A small self-supervised image encoder, trained from scratch: 32-pixel images.
Rows from block 2, named by matrix and row number. Rows with one number belong to one neuron. Each number is 128 + 32 x the weight over its row's rms, rounded and kept within 0 to 255. All counts start at 0. Numbers have three digits each.
# fc1: MLP up (model.blocks.2.mlp.fc1.weight, 512x128), inputs 0-63
# fc2: MLP down (model.blocks.2.mlp.fc2.weight, 128x512, transposed), outputs 0-63
fc1.26:140182095198127100099176099098080160050120120146128164150113097184138081171149145134078170131131132107124150140174185141102158144107107062086072122120156158175100125127119138108080119144089155
fc1.27:146154141199112054106168165125120121195179141107133129120206138116116130148125128101113117077121173067094113119186215106194145079160138086152138154104095146108100108120076163125211131064125165
fc1.28:146157166113110159128144134129166140143120085186116121142046175145114128118134150125107121077105109115059100063147122113147124213125126094131141069131196099114083129135097074134124127098123109
fc1.29:171110127161100143042119122114164126095161164154201154114137115173117108123091121142142115166073089136111159162110146096126164098183109134090122212113131111135150163106122115124105080121078079
fc1.30:144089127121080074148125158131069173087138084139116181210103102163126127169099126203137096132136107130107155106186100156121143144154072127177116148130142148165136103147140102081093139184124185
fc1.31:089143142159153156138104132109117070129057109145096147081064146104110121176164139173142126045163142139107158096141120115156137119094176156175085128111079142141099133196138153092117144106144114
fc1.32:113164123100076109177168152181136119130053157079164146121095134098094088172063078133160123121087131100079110176119142113098094172120122126142150050203143115137147094130113129144175115141092097
fc1.33:193109104205145143120140138124099123162127137160151131088116119106079124124082157121128131146133089108158134115077145136095154168154150080118131121077220116110153207126108124193144141110186172
fc1.34:121156185055074134074126177089136102178155117159156084131206112147128134083154102120151125156160141121118135139142170123174124037158157118135042089139095120148117156172110112131140108132169129
fc1.35:133098096104086129142138165139111121162219125161168126131192082139136119153135194093116073133114119178132130156148102124148143127125126144147138136161155133130150106172116139066115103126159162
fc1.36:112078131132124131139132136166139134067122136129157120137070129194095163144086061181164165140127157123110122059129138122126101103094132170141175124077114103093106121145119094126111128123136127
fc1.37:118168147141189150076126141111066128104139103128114091126139089109110074099160115109094137090154117186155149098151147157111103086097132125113136106113219065185087103081137132128121175147126128
fc1.38:085122161164120107123123074182093167141140165193126176109091154105147106105136129139150163117145100104092109110127177150179104066119146176132049162103174106164166136109080102074106108113153136
fc1.39:096077131146119128099160103172096131105093169145129141058163084126141114151170115148155154137126062139157103144082160118137186111062105170120154163131118086115108098132100137152131188166113139
fc1.40:116141146153127103096080142142159105116125133072156102165118195177171208128115094127147178135109141146128171116123122105130130105133166144132118115149066135151186119217172103139115066160124157
fc1.41:096089128118090054146121112134113113137089077108148060197131167146057114101094102123151131183084126093072149114105037071140082134117151181166077152113081174157128131069086155141099130115056158
fc1.42:169099122153077122186113154183184069108081092162136105129123199153153155163113181102108114174122131136155104142132154087069087126157158094123110180124105166054194139149101181093129161132129139
fc1.43:141158152162138100132121143112128170146160119159116143166141129117161136166124105082099122085105128109133141133155140094154076115142063133163161080130107123094082127145128153128169147039118160
fc1.44:148173205120114083147150071112111140125089073168064136123125116143127115094165099134158156094080060074119141151139131112134177121141145152091070156139094142126139125113135115143161089164112109
fc1.45:163116127163211125154106123136109105135127128067161103175177130077099157153082119119103110180134074073114119089151156112121149111111123098107095121100132129142169143110084081174111118122119194
fc1.46:072146124137154134139148121124129084074118058106164083113076102092062118189140097113119129119071098141109123118118106089146149135098047157144172187143088108113145112104113164106136152180108159
fc1.47:111148112116119122169066112105167127090125157111111075141102049118120140144145101144145118178121108173169142128161147129210066141179097146111174134077132104139161126142113158132102120129188131
fc1.48:219178159143089095162181091098096099100101115168093105142150169152158137101127152114160114171137084166118159150158171114123091144128170109164127149148081180138194128174095145117140150162143153
fc1.49:149138091143108071144086162092207155121123093149152176098156096104131118162082161155132091157103162140190129174104125172088096103113117103095058117146110144193153136162124157105136098141098135
fc1.50:084172157122089098169184104080166102149131145101139145098136135165088074076070114103145070105160102148146166134152078168132134106164082141116157146143133062119128117140125078124135123141141102
fc1.51:140067093144113112106127117174160156126099104141134124123169131144132105159140095101166080157087110138087111115111106117142147192130121125124124138152130130127146127128123118077087140178154080
fc1.52:091169134165144093164181072091142133153109122127130118146091168133097164143129123151164071123148174087150081123137169163133100140154109121126169137113181138068140099149086131117052072162124066
fc1.53:084128124110161128115156140144072159104106095122118049170133108151209124162113177147146160162144130176150137178143178098113116190104121107183174154154112179141117146103133125110169198128084108
fc1.54:055118114092085141150160181120132155156142105101083167170153175107119123191111147121145115103147076116131115092087119120127081121152051122118148118096141185120090116096057083086137169114172176
fc1.55:144104132103110108138104219134090143130191155094080098138087127183137160129127146086148137178103165135179119146105152143124147118088132120069110083154135118128076154089120123095182108105128139
fc1.56:194135088130129122149121108096102118098117167038157161107094181137126099094180182081105119155085168195082121117071123107089057135163094108119164094140111140113160079140136129134099142092102140
fc1.57:176147152064071140157181137121136163089142110136062075151107115105134112090151125158121184153090153130169124107096098129136091074145109163151148125142090118125110106102101145065100095191078108
fc1.58:127158207073095092132125119163178076125135090127126158122168159119079136152161194177181120123185144188130077126120101116127086143094143156181156137123106168128105135153124165117142121092171111
fc1.59:129161116129165090161164157153142169186129088085179060154115141137149116145153129182082111119105090087142091156125158144125152151115104073125186077129132123124129131129121155141121149080143147
fc1.60:150111120118070142060119130142200156074086096149153132096193133103137124094156095115140114153088069138118088112130185060149075136128136130120104080166110163152158149116097117168085129069140122
fc1.61:146089078098097137118108155098107089110188091085109098191073074100137056112138125119154169073173109039132140143116148138157187164156133084056157149065186152165088123155096119119143121167127113
fc1.62:119148135169144108191171176162125136110157126171157166167107147125125075143102087150072092124151109123095202156123180176189080143086136155168132120072141212097181090154102149093134185114186107
fc1.63:168122119187120087119075115111141142163156117161106140115123127113065178156110132147111153112099180149094147139181144083200107129079100115146100183165100071117116132079122156111098140143173132
fc1.64:106104103134047104083136087139159116105075192115164113136141088153108129148084094131140115126130079136163147115179144090126121138148113097092161114141068088144097078093074119158108157147161152
fc1.65:157107108104060075094120166087058151079075105143097134157118124117131126162158124115104166107150110069085083120150072128145150205119108139120069098075189142112106069137117140123136105178096113
fc1.66:133105079143149167106129182117135061160086122165111143167152139129110089083133127024075135134201080102139136143136129127145155109162159122122133088197133179159171159117138128089125153166148128
fc1.67:048083119144161164126127181126134169148097084144099079121140119109108117136124126081142140133120050066155139080140179111090126077161125106122118089110105119131154180134106164116097096123115099
fc1.68:149138093148137137118100177136101082126148130121084120117104114098098151146146126137149124139159099167217149126126111170206194157104186158127138127141093154143144139132053148094129129113104100
fc1.69:190169096134115063191180122123113197110101095088125164120101125138170163137172173090088124132075092159152090172138143142133170148099087133109113114101110160111099139138137153092200097131130100
fc1.70:158137162121103133152136142141154164120131135122146130091086134135146109112120114091153155114099042162083099165169155133146109152130121187079150095091062109076173136132132063142108118115121118
fc1.71:100140138136108127153145200166112131105130146150195092108112144143146063170144142100077159130115146156119120147120123127131059110139139158142117146107164191145121072173150135106131163128185139
fc1.72:167062079125124155108138106132157169142154134122131113111132139125132137148143131091109081146174193114131191104121116067084079103101179120155151173140206103041153122111125105143093180108103157
fc1.73:073139128147151106154118161113095132140129121146135168106104121111062119089192104140145170149183125127113151093087057137110110122155176135150120107137141084142098063097150108205050142154116170
fc1.74:132121163052177149109117122140111171162105167137136130088153151131097107058068076105137124104090138130178150131125170158126148176142112143091091128097145118156149123159116128156132075112148133
fc1.75:192106076099103159137118116078090104121164107127176147091128104172090104063123141149150159133153128078127088135163086121166105123166117131134156085161099114079144171069060138086181140138059142
fc1.76:122124123190097060156170132106110132169178116079141109069093111099111086067146150115161107094142125149147111134154145111110133128113120144129112161117083146121059143196155189135098175078202068
fc1.77:085090142171104111136073130190139164141129118120104151142090134124078138159138119097126100117148119062111137137124119107155116125082134164178055217106091139084082122095117084157175101074134168
fc1.78:126187147113118127137155169096087146121110118118106173156063122134090116123136171120088122099152139095109125174120110126132065077135176156123134095094131155107139176139121184153123137080135144
fc1.79:116105125157152124132161164199100133132069096107148174162123145108107112184157061146150129138058099170237103133109110176092157143151103130116173137125147129085112121093177122108085147142132139
fc1.80:106141153116138166169166084110057107143107153122122159136071131123094144135170146123097124067066078070060107097127086162140204153124127139151109105101136098040124097127092057168142107147128108
fc1.81:102168126142160138138125138132147110134145130210183098138155125156148077082162200157094174084132148116107135109111121154179123116109108128130107137120129164092138109133093145164194119176131095
fc1.82:092105109125190132172087152124145116158107225103212085160104076094150129101122102121113113125135189161163117135141132160131089128083175084091096203100135034103118123134123133134114119089122129
fc1.83:162085102088163092133077171096133164165176119090196164181094132121114074138126117160136127121171141125147154108073101153099119137118154057125060084141091151116128120110128139073141157104084153
fc1.84:155045172137126146144155086125085082170159048136077096154146058083136077079075144123128115137149126087124126085117142155106098167088140130131073134148086081096124125141126148111077123113177116
fc1.85:139121136182049173099142203068100134110094136146132152181173109135156129061114107166065127085177133135098072116148191149177164162093113083095161163076192083159125125127127164126088125104137101
fc1.86:129094147106140121095108107078089158090118174119094077099092144103091132096121071151125113165114080153142107133041146069200130118169084149129180133107110194144151158138108120095105092088179153
fc1.87:161077108150068115092067122084125178104117122161159154121150130121121108106136095139114136162161107144145146157109164060060119191143103138180102120095115148135139118130194143118131155113145184
fc1.88:143124120065168068118150126084141119176127084104137118138137125167092181105116132162125160096092095200171133110112137099154152178196149166132179140132134176129152105099066161196157133123102178
fc1.89:145108119114098129159107128107126052104153125122148085122125142100116079187133150122109169099123165107138151099143123114173095124173107133105141151150103142138105105137160085155145121115168108
fc1.90:108093124188112044137156117124179133126107135086127153147131155180152036122113141109151144169142100128164171064140137093130096148102134155127082135092097150159077111130105125097074170090118126
fc1.91:146132126162117115145103103178131155153104151141128101168095090099080125133126151117079107113146178149157156146142124165115134145102174051124080141095156105117137139160110106153200161169143094
fc1.92:149157130123097146182110152101088091182120111050109088178139179110133127093080121157102124106102157128080121109149139161128098095136081142160137144215151123183140122127096118047181175141110041
fc1.93:112122179112138105138106172058080192164081154075150159119116139180179181121142104148142100070077130111078154096193135136155135155089124148123105168115133154093123131104132105067147124096131115
fc1.94:146105117082113154178104127097171143160084143109123148094138081234132054091112089105127109124146111081161094152133094129185104134113136123101105155163147099102105183181136194104053162104171094
fc1.95:213094102126165078128101142142092075161143136093145143160147117099177158157116149083083113154169116113144118108103154119105101134113146145136159122118113138173135131098187106170170153101123166
fc1.96:122081124127190096114112060136157099140114129164111096122196168141094182202105112149107097140111165129147142106107170104114137095159171126110131138109109185147196125122099135187150127111073125
fc1.97:076158096113119121133101108163092150132138101109137155135150095134108121189102158112110184092098169105157173083128125160072105118152149107118126092162042187115154069090101112131142166153021166
fc1.98:120160097112149158100124204101155146093097113158131102134130072170089154093128172159108090130147140109075208143106105116104128099157111069043164123133099151117165080103104135173141136158180089
fc1.99:134111166088095180163141157131170167098123124116125144150111097133141130137127123043097132183113145144155099112173105165149139163126154182161140141142164150158091126086099068114114107105128102
fc1.100:092129132116140121157158074160070120129110133100166121118163083173144169062085112099130168117152115102106144154159109156132151106134157109191121113082109126164159156180038103139168075125075180
fc1.101:176123152115109112169175164104089156110083123074161156065100141103141149169084089090107149117163153092132101146131079105017117113155149138100095173141168130114114150097143106067152131192146123
fc1.102:122131076133085152145132075090081070126087148165126116145095169190084115150070077146111143117158150097132175083174166101133152149127060131128136134171170131123101085143152119097138032076115112
fc1.103:119107170160141134158163174146175161145130222095120186091115169110119133198165085084098084176150119152149102185121133081128100117057170122082125176148121096145096112126143129109182152096132095
fc1.104:157087128113201106176144162176152077104128158151113124145129117165131197170104128134127130107110154163110130143121171122168159124132167063144126182106163132182160141097123169224163094102050135
fc1.105:122075190083137135166114170103189125131180123150127096145062132095118125118116141119129117094110103084073079089076076158143100121132140098137157113113106088119135103063177066169122095047139120
fc1.106:142127131110097127163155118143150126130102117151106130128116078169113159090158139094061101200094121144158177150088181097135079101155110132103141072115092184143145138099115162164148128047119091
fc1.107:100165135095078113092065114154087143135121075106163115115156135075151149135111105110119128117095091073130155061165157100167067131146071094150150118091123125122205169127095096141157152096081194
fc1.108:104132111188123099094102118148126125129101125148085134127152183096166108111109149099149165106166046127148061132091169124077113200087131179177145138122172094122138100147139098169153128170077108
fc1.109:175121109124162053152144119183183126089128168081143126097067108066166155111147116064123149117127105133141121128125191112145115077113122190149151118114146142123128094141147157105130147100128101
fc1.110:131130133169086089116095115077133148191099137085119126158157150070134180135122126148140082099155114099161132092113108139097114167098160163083109132196147104154130175091099168114154110136146136
fc1.111:130086149156116150180101089145181111116123209119140057077119093125111125140086147128159143144113134171068114093109111114120102139208173173132186119138092067105220118094125118145159138065182135
fc1.112:118157128151082118105152130093099138166095132114118098077219097090141147162144122117115091118133113167143149115113147148172132092168138168163179127094123059231141177131119150105124145114136101
fc1.113:127106181084095162103133195178118164155136169162171116102174075106144122079118094133156154170152163138125143165154148119146084125068129138135092110121087092172129131121098118114097135138082114
fc1.114:127151088132173136177125123122161101102133080121134204147110164165124161161134119138100166116117139170177141096113194070103132109140138097158183116182078129108172143146209133140204153093128141
fc1.115:119140096087182125180171141064152092150174073146138108095100143136127157111133134115081138169163123105152155135103082151109120068072142175144185125072147177119172086105138158080122101098143131
fc1.116:101096166122152049111170110085159116124147190108067097148088140093079122113084151136090116091090079152139175178175200106130122141109069123180104129097148101139065123169061104114172156121150094
fc1.117:179102203129142100110124156097146162127103125128165172093166113162152164132135066122102156076108123069116123141104148066142081146183131139100188072121131156121101205123087105102150183150093145
fc1.118:105096152133120181110141126146160124147116149074177153146127136098093180176147157159132113077181166118123098085102233175039143167163105070163158126124113135086166136091143139054098134117151127
fc1.119:114141098174141133143120127109159113140126100081192137172089104078159093126113113158176127145054189136116114168126152146119139178099202152115129137151114117109124133097156155142176117078177155
fc1.120:153100204164135118125096183082178125137104117121071082058119100118066111139159108125085170136142139192088099143090151083119121144148152096142140101142095146071150129112126149078119149147109170
fc1.121:155179073105154090125182160170082080086155069095108147081109130076099127119105098157146134138120083094112111133175194146144175122079200162176141145131120066123222181170138111131168097122156100
fc1.122:200135146143144069127060084154121128089121147097129140121098148119125154114099122116171172127116131096131095193140098164117076192123116167188039182127113083117095114126165102114122078154150168
fc1.123:133105119129152189137153128098110077131216177157141109116102154096151087121092160140130138115109078169143082194172120107064137098131096133081133093113160098151156065129111090103138115131145120
fc2.26:116124125122128106107118112170141157186092150143094100095151122113115169152160145150142092090091097092182095131119151169116077161188173152123158137149129113072153151113140080160180152083193133
fc2.27:096149121036077124123122170173135092138097126156103166084120108061126083106164085135124128123136076167181121133108107092077124188146093159128128058114130136162114171139119159102119111162130141
fc2.28:154136106127110088091150157129133107124157115166150150099119081101213166098137152123153078143161174078172155110159142146177079136158151134117110111124087153150202140168160155073172131128128141
fc2.29:130121156058122186176100079103162153152122148113096083157075166133138137147164148152128133114113132152128107203086141162113131218068094148159111114166125141150099076152069133057106149127144108
fc2.30:166129170095094174142065134156128081126174101118097063123116155110099084124129136123056097152098109168132110150078096112141110132114089069073096156150163119165117132154115057149113155105156087
fc2.31:129151094120114164109151168191172114095122146141113124118126161144082158167155125132128114141138148124106138104153119108072156130084167170127177158135124108133103180071146145088087135106162154
fc2.32:108123151104166168158060098121183088072180156165130142126156159117138111138073099103126118133128125093133188122107086135175117046181124128130129141151127152122116088176153188085109118096147134
fc2.33:101146114102107128162139143136130042122139087128164112142163132128063114146120074159181139078196111083115134134108153087144096109114111148112148107099070086124105069108099177169135082157089120
fc2.34:150113148132107174127131155212142150080103124098131142093096080108076100156150113136060142083105109133086075134144157169095175194134140157192131137100136052101164123150173144135118185144155181
fc2.35:064073133106135109148113128155075195120109136097108109088171121127143127158101184136120144107097111139081139127156106146166127180109115176093109108174164161159156075179124170154113153157125103
fc2.36:163178122133179113078091154143074113179179136141108086122125091097179128160135196070130143112105097119148192154171066144079125143082158130145148123172140157165095177093172152139150102163156160
fc2.37:090119106082145131090101121144150138131113129099138163098078154136154158140119115114068087133141131169136105143171099105172148145117089147186127194106075142092147126119094102097165026116202120
fc2.38:130051116144135119145149120142085137105162110138114062148123078167141104171089076101116147081086131173121128206145099124163131191135160130147183108101099105106048149146144127106143140077119147
fc2.39:066158077129091119118126125118100151158184069144121129122080126141167132125152165100146091079171130095163102155156092132159036135183185103106079117140086133097139147135131137100171107115139155
fc2.40:093102118141106152152179159133116112117136116138178142075154087139103072124130119109102142150184120135144095152151139179076124147170117106081114120204120074096107123077112085172150190084109171
fc2.41:096165136158145148225138159152109186133170093159092138108110149075143085124185147156168149128141110131125089117160102167140097119160151089106190114092116111122108109200158122112103110123128156
fc2.42:169171156120141145136164147111082154115201122113141184110090083143188110077177081157177114090105118141113136104140109088156106104154097129132180109086136140186100157135170109163151073121155097
fc2.43:163078130144111125128193092193095064112107161126153086170110131110123122167059153195140106140103099105079137122099138146052119108127127104115060175144120084163181113084116112127107081118130134
fc2.44:112134147121163144145120215177100032086168149101142118119158121100106142079090165067110129158129162148104138176088077078105115113088084188081147094129148071148088111154115151136096142067137094
fc2.45:102199151116040146184094144118157114141087096116102128109119121145121068078113081138123140101120143093116134128116154139139116084166070152134171123136122150114158106176136103080139110151114093
fc2.46:175128124146078116168134088114165180094115093160056165124137114187136139106175123146111125123182150152144105119149177137147157088211182190099115153093120161167154112117173111109139172098131102
fc2.47:170141127096159114091203173125073149124106122136167150118167136192118133167092147131114131146091105112153141123100126106073179167055124141132100129189121140144086117098140112144121117157082143
fc2.48:075087096061160189094064189132131192118183157123187159142122057104105127099113120114159143084125119131138125038071131097091137109061090138150136142124120139106113146066119156082088113112129177
fc2.49:114151114186183146159110133154088060103098146120115176104074127124182114101154068065129160138163159082095093149123074113162128140174148127088146121125141176125139124133159163100138154126130159
fc2.50:152119100176115144097124100153124108119162157141124097099143169068134098189140121154077126185095092088139138099073122126119106092111126123113097192212154181108076172059120133114122106093088139
fc2.51:095099099144124121158093183132106163078122132058146146166168109139139116164203156084056156118095121096105139175128121173119128079115158098092082130091236125135121162125157129115155137086150158
fc2.52:075134129125108150171117134187063177103109170098166120127197161116120131161140130030138144192126079149125132167117114162147117104109114163136166145178120172168135083156171070120138154097070151
fc2.53:114113153118128141065229196125149140142159166104187139060150117156085107094075112121140079139144096099112145082088136175107166105158206120088111133142157116165131173147156140169102090140126087
fc2.54:153095138127133178139104158172151163163005114127126172149067162153077164141120169109143141128161154106166119147134123088134148129101118077108109130152115143099164100117091149134111154165152110
fc2.55:150145159157100137092079090143174169116115115176182110086109056218138094116120095141114148119150095137099143108092097100121084111139065135140119216107143130170134154136142184155066155146148142
fc2.56:102087133178108130098175135140128126136133050195059143119084075157100158105127059166122151083130105125096085136068136083137223095074184116095129164109084129155099155070123127130136129117150085
fc2.57:141126082160147090087121112129152111162105121133164187145194147136138155178142146105112111090197159124086139145109178090102171109147129154142141133089143158148182107132192130163113136105137122
fc2.58:128063108176127144214114113152134120131124153165143103151102108174179134133099168112174135120222092143120145150129137118124178174133093074125130101142122166077150148105105159087085062076130089
fc2.59:166117087126081101102159116101123083093129144152096180117114169142052155171099132151145145123167165210144138120145090122113093101117147153105104212134156108174110127116155110161134111188175158
fc2.60:128145063121180142126113123123115063107129181140083154207104128167153169205158110080162104090101166117115159168108122143127156138089113134179183076156116108119114110078157096111167145180083133
fc2.61:181183146113167128099120152107172137097127106105178101072126169126075104161129103141141133049159200175102139149186169084094123198127113157181164176098116115095110102159118132143087128115137104
fc2.62:164131138150131147058092154041158098158115116082091124061159112167120145083168155119138165129100159118200100097171117113120124131122153076119109129120183157123155125094101092123137143134103161
fc2.63:145098161088187146141179052127123193112133141086113067078117167079183118132158133160112044139067091115154117129125119098112102066130125123137117193179138108088063150106181115103146140126065134
fc2.64:189087112120055160089135131119203149129061136131181112134115160109134156070146130091128138144090127169121144094064104134051175162077123142173149151128080121155144137105103119097104122113102117
fc2.65:085121136106168186154126134143141122163131108106121118111148084104046149165075180189169121170187078156179152128113122113097049127151148160140192159136104119144110182105115078141170163090158082
fc2.66:162118147134087100113120073173136186117148167128128145126147089085165156214132209175123086124096152173153134130142126149107120133081078192186178162135114105172099159161128109135088137041155123
fc2.67:109103133161114169122098106122124091123163104026153124132084056149104088160143056107059120105096142183183134104104112096145184125079110179099132110179121084117129159105113106065103145169125096
fc2.68:114063149173130141150126091222128151154109165103219155188121134150141125145115166096099084122133132094083065114146125084085122099110111179156110122110130098163135113179172110135086125149137177
fc2.69:074109117121114180167081073133155166144102110180120157126099147200055141136140121143141123131145066170149087068152147103134135076117148134139103142133139095140126076127157110137122108106149190
fc2.70:072155115119137178078064159089084111159081120147109121170150157130117107144151106103118097152172196145145078104114128085082130114154137088177112071136170157140096088143139146114119121139063205
fc2.71:121095102177092165127158063093183162162118131090144127171187140158122146116107125130144097145127112122114147125187146162126114064143146159162100091141127125151111118133127124186159131159071119
fc2.72:066095103147135155168139102063094105121116046136113112159111131199104135185091088152158142142073009143119108173140117155114161116075106164111092136105137143180100089181152153137121106141145154
fc2.73:210112115040164150074158129074130142127122166126112070146109126086167092138105053102073112087180153156138180101152103137134110115043132165164120131145120114147118100151150151079166189107141107
fc2.74:171145165124108129136137135164136098117165143099106198095131106151120158187160126141107121130137104118110121114125123083150195107137171153162123138100112185162066129085143134105135194127074117
fc2.75:046169135150120163123107120170120146141169101122145176143197116122140106116114064159141138156143141140104125033080086153048092107129134099121088146150113184114096151142116109118091061147137155
fc2.76:181127149124111148044140123172105097106118162079147102106119158225109133171118109176172143102091139101197136178121097131113159116100096142140165156119191177143146155108093110120137081082102102
fc2.77:134113107104154141094097115123187161141103107141147111087173141106111148139152170171103183058178059103123111113124110177119104151128163110154165148145122040096137104150178142075081152176113167
fc2.78:142089098090107153106112106157089159154153143111171062149141147118132124160137144155063105127088104168156129132134176137090161193115156140166149136148108074128146107055158116089061099090140103
fc2.79:131118088135146122087087096136169119115164074125093019194131132143059109150104136075127094098147103118083156127126175147153141109102151126119139129134095131175127183117116150132151200178141117
fc2.80:075114125118173151118070115104159100142088152110173126127121120135122084112109147102196171139170157072098103113142108073129085141120100122097118148143043107141050178137091164080141141092132193
fc2.81:097085152107128155121110138105142163124110145038139134101130086078135115133166054091102103136138085146179166108130144091096148132109110093131116159103105115135165195136139115122121140143105153
fc2.82:143133115177133163039161140101133128175160102130102187144138110114110173182140145094157185115146073086126109145149130133112177034079112139177153082182112186148114162112153079085158127166076135
fc2.83:099144116194136107109161102122135055157082136151088127144123102093165149086137156093180149137096142105134046166170120163124106116152081119146177080135076135119083197161106167062085119152109150
fc2.84:074196166151084095156125140119140148127133171127138131120121190146131070166108141169127176153129150139129156142097076106133117111136131120159176085131093105170099164127131084104083192164133151
fc2.85:117115145099175074126104097154134136082146151100093116109082121133107138155143148135137141169100147123195118153091161125087140120191125152184064095124095169117142182087113088127081127118096140
fc2.86:122139161076118140150125181142166089092142149131142154163126095138165103129088137055153159097138154154154095196145128122142131138127103146135109068188177134140119110094107151113180129134149138
fc2.87:065205160133180138137096122160081113119134122105107080123113105124179143125139158097125152140111087090155102107164087172164137171147134125095139127127123165142104077094095135113141110096131123
fc2.88:133186125137063168155106062201086140094078152113158120109104149174076144150113121120152113130142115121119117183146134093042108091150132033123138131130154072109109118085081089142123112114088087
fc2.89:132098157158147104084140141135057220108127127110122112087115138116180140120145137092089084105122148169109127130137076169071170084120150154150106118145163124139114132134133136141122129155096223
fc2.90:088178159111109138085145149119108154120178098195102138100152144132098113078155175139191157067127097087102164109188119109132133096114151117134170143122154107060104192072133161083171156135138114
fc2.91:148117094132184139101144156119156087111110137110147187191208110117185136128137115118172134144082124130124091138134124104092125071157150212083115070129099140179137133071116159136118152114082175
fc2.92:095084076137217132086137106132136156102102108157165137132119149142156068147156102170146182114214107107178115137106077084136079164100187088077143130104086056110121077118156155155082104119154196
fc2.93:138131099118122119110108186132055104082154106190100085185159132099105146173124148090089151158067162082077151139086144152128141123099155120176164141123193124191175127159115123154121140150133131
fc2.94:108130176116125183138153150128152103112089128166107100112108136063078217160102146135156189066055151159118102089103108148154130129167141125101170089114145104161102073079114096179145144131101144
fc2.95:195037101150179116158195129151093106081079147092116102129143146128094048137089107147120079176142082102118162093103114134143121137147106112117154101136176118157118116144125119132108162177162139
fc2.96:091176159185094121132171088115144127145072110142126183079091141044157093086165154134151143116160108148108131178104073126170136144142132145143118143113109118136156200168127163095101152127118140
fc2.97:096097151189154120056189124053164077153094074146093146123134214089153083129118112092137114143146107115084140167131134076136109071059127128105108165056152110127129153135109073093162090085133097
fc2.98:176081148111090087099168123148053143124140148110125162087142128091078100148081076121104170107129136155153071189117163123136204135134143101177148133086099153137119123131107149129187163074134130
fc2.99:125110142084119156139143084056155130081136113096139109136068070110159168129177111050114116132107136166113111093163122136124129130177113074193080097181134171105105082151102138142116132116079167
fc2.100:165130090106078152058120120150167089140125152132122125150102164135118132132159148121102063149178147194152170131120137133103113171142157155136133137122119108080076135120116163079066147179133134
fc2.101:106125161191151151148142072075160087149096156141109117130117100151076073095136093140138153163088124180160113104094199127205123206139139130175125103206115099138171079155122132082074140078074147
fc2.102:169134172120177103081143154089152165126148151113129136130146083154180166062141116128148159104152121161185073192083105136120117152165144093186098074151128158143145166083147150210118196157135131
fc2.103:115117115149124097069115153138075129121085060156156130136148127121072150104136170155103137102100100161082185129118117154168158109137072137167156113179162209136137121053107063188101149173153145
fc2.104:171115092218121121091101093100113147194175174143116142075167166176170107149174128118132085120111062141141141096158094160122120137074065131149123151166123178156121116181077182133126100109132069
fc2.105:142141102131056112116161070135097141184149164118139132110152074122145145173118144147087101127155108149240194140123178134125125126127103124187114126149131102187128119189149123123195188174166126
fc2.106:137096085152137134069113118159155071128098123167119127138134179118096098146158148153169146099147146137110112126156163133080197147062173108192137178110093119114103103122139099122060129178139165
fc2.107:136052150183201141190136089119100129150150142159148083191135133091078152150099129136128138109153139111106154077083151113112148109103111148162117161105063149153102074151105123111120124136136143
fc2.108:116119119131103163093123109140198134118186112124139104120127120112092122152143148126155177133127168080081134140114129152147132147113157148162060158110111176132112127118113184120100138098148199
fc2.109:070158118152115082175138166120123101074119080179132142132121171136104137114122086159207068129128108152074148065120042165125146124129066081123131113108110159122117156113143066129106149131141096
fc2.110:068113081120173149121168121178120103134161132180141140133127113153117096134130122121067194137096164155102140111184129130153161101110143135208110109069145171103155104158115091153173126116122168
fc2.111:083120123121131119114145111152159061182119103133119149097187114139135092164126156092107125164124192138153169167112140181090092184126134129122111110123122128065100139175139208118099136159148120
fc2.112:179129113119205147157156116139156061093100157145068189148096145178111112094161135139140105166112146121120111108153114054189097133145150078106121110095093120097120135155121088077097143183111170
fc2.113:168146097108178119099103019125127080104104105165100145141087118181082077092169187121116109125129203070115103154088157119134158092144174103139105128142118151154118107131166143118111150154109104
fc2.114:135094132118109083078119070143111164109107201113114124127119115038101110125111094100102097137102084151170106175136134144132111125081155144128134151113149149109118128127116160131058126229169135
fc2.115:086117083144061137085093089138141131154121153149104107127209145195095111111120109113143093135122099130115081166187166094085146146101125146173195137133129091056086097175139153115134146124063129
fc2.116:141170132150071173146101122191126124138136103131193139084120141191112112159127166128124226171106122108118115100083067135088143144135121104088112150161139168092137160104187101145072120148123116
fc2.117:160181112156103137195116148114094096154131135106115087175102150141093109125133141142114140221156076143175143123128143144109173162094143125105072141166171128114091060167158145089164074067119113
fc2.118:149151116155123113093096170073121208102141125124072137142162139178111070108097184131081120138084101121073192151111121126108101147077156177108134116142191117153074092137172121152097087112087140
fc2.119:130104155108138105156141150124090150086158133133106128179127087174162142135149131136142130099212131181142159129056167137120100166120077101120122123137062096151141194170157154139072143178115132
fc2.120:116126110105168143150131084177134128158141143099156131115182143149136170146115136161179157100170178081134190114133141191120120165061160157145135128150158125107124133147074141105144131159129128
fc2.121:112102125142085136122088069097154183129129153133170124169136145139138142142130129118157144123148166132139075137110071138145102188107125118150127114095155149178058080099133145194125143119115156
fc2.122:147123108118092122067185149145112101131135082191114101152163213082082064159122108113144146168134139130058115165097186165079132154115155131121157125105121143146088085135118145154144154136124111
fc2.123:110135106170146122135096132148122176126048105133133157103121084118129110081132109137109102159185147106098142096123094117198112125128148160107121174124104153107137158144117151131125162105126123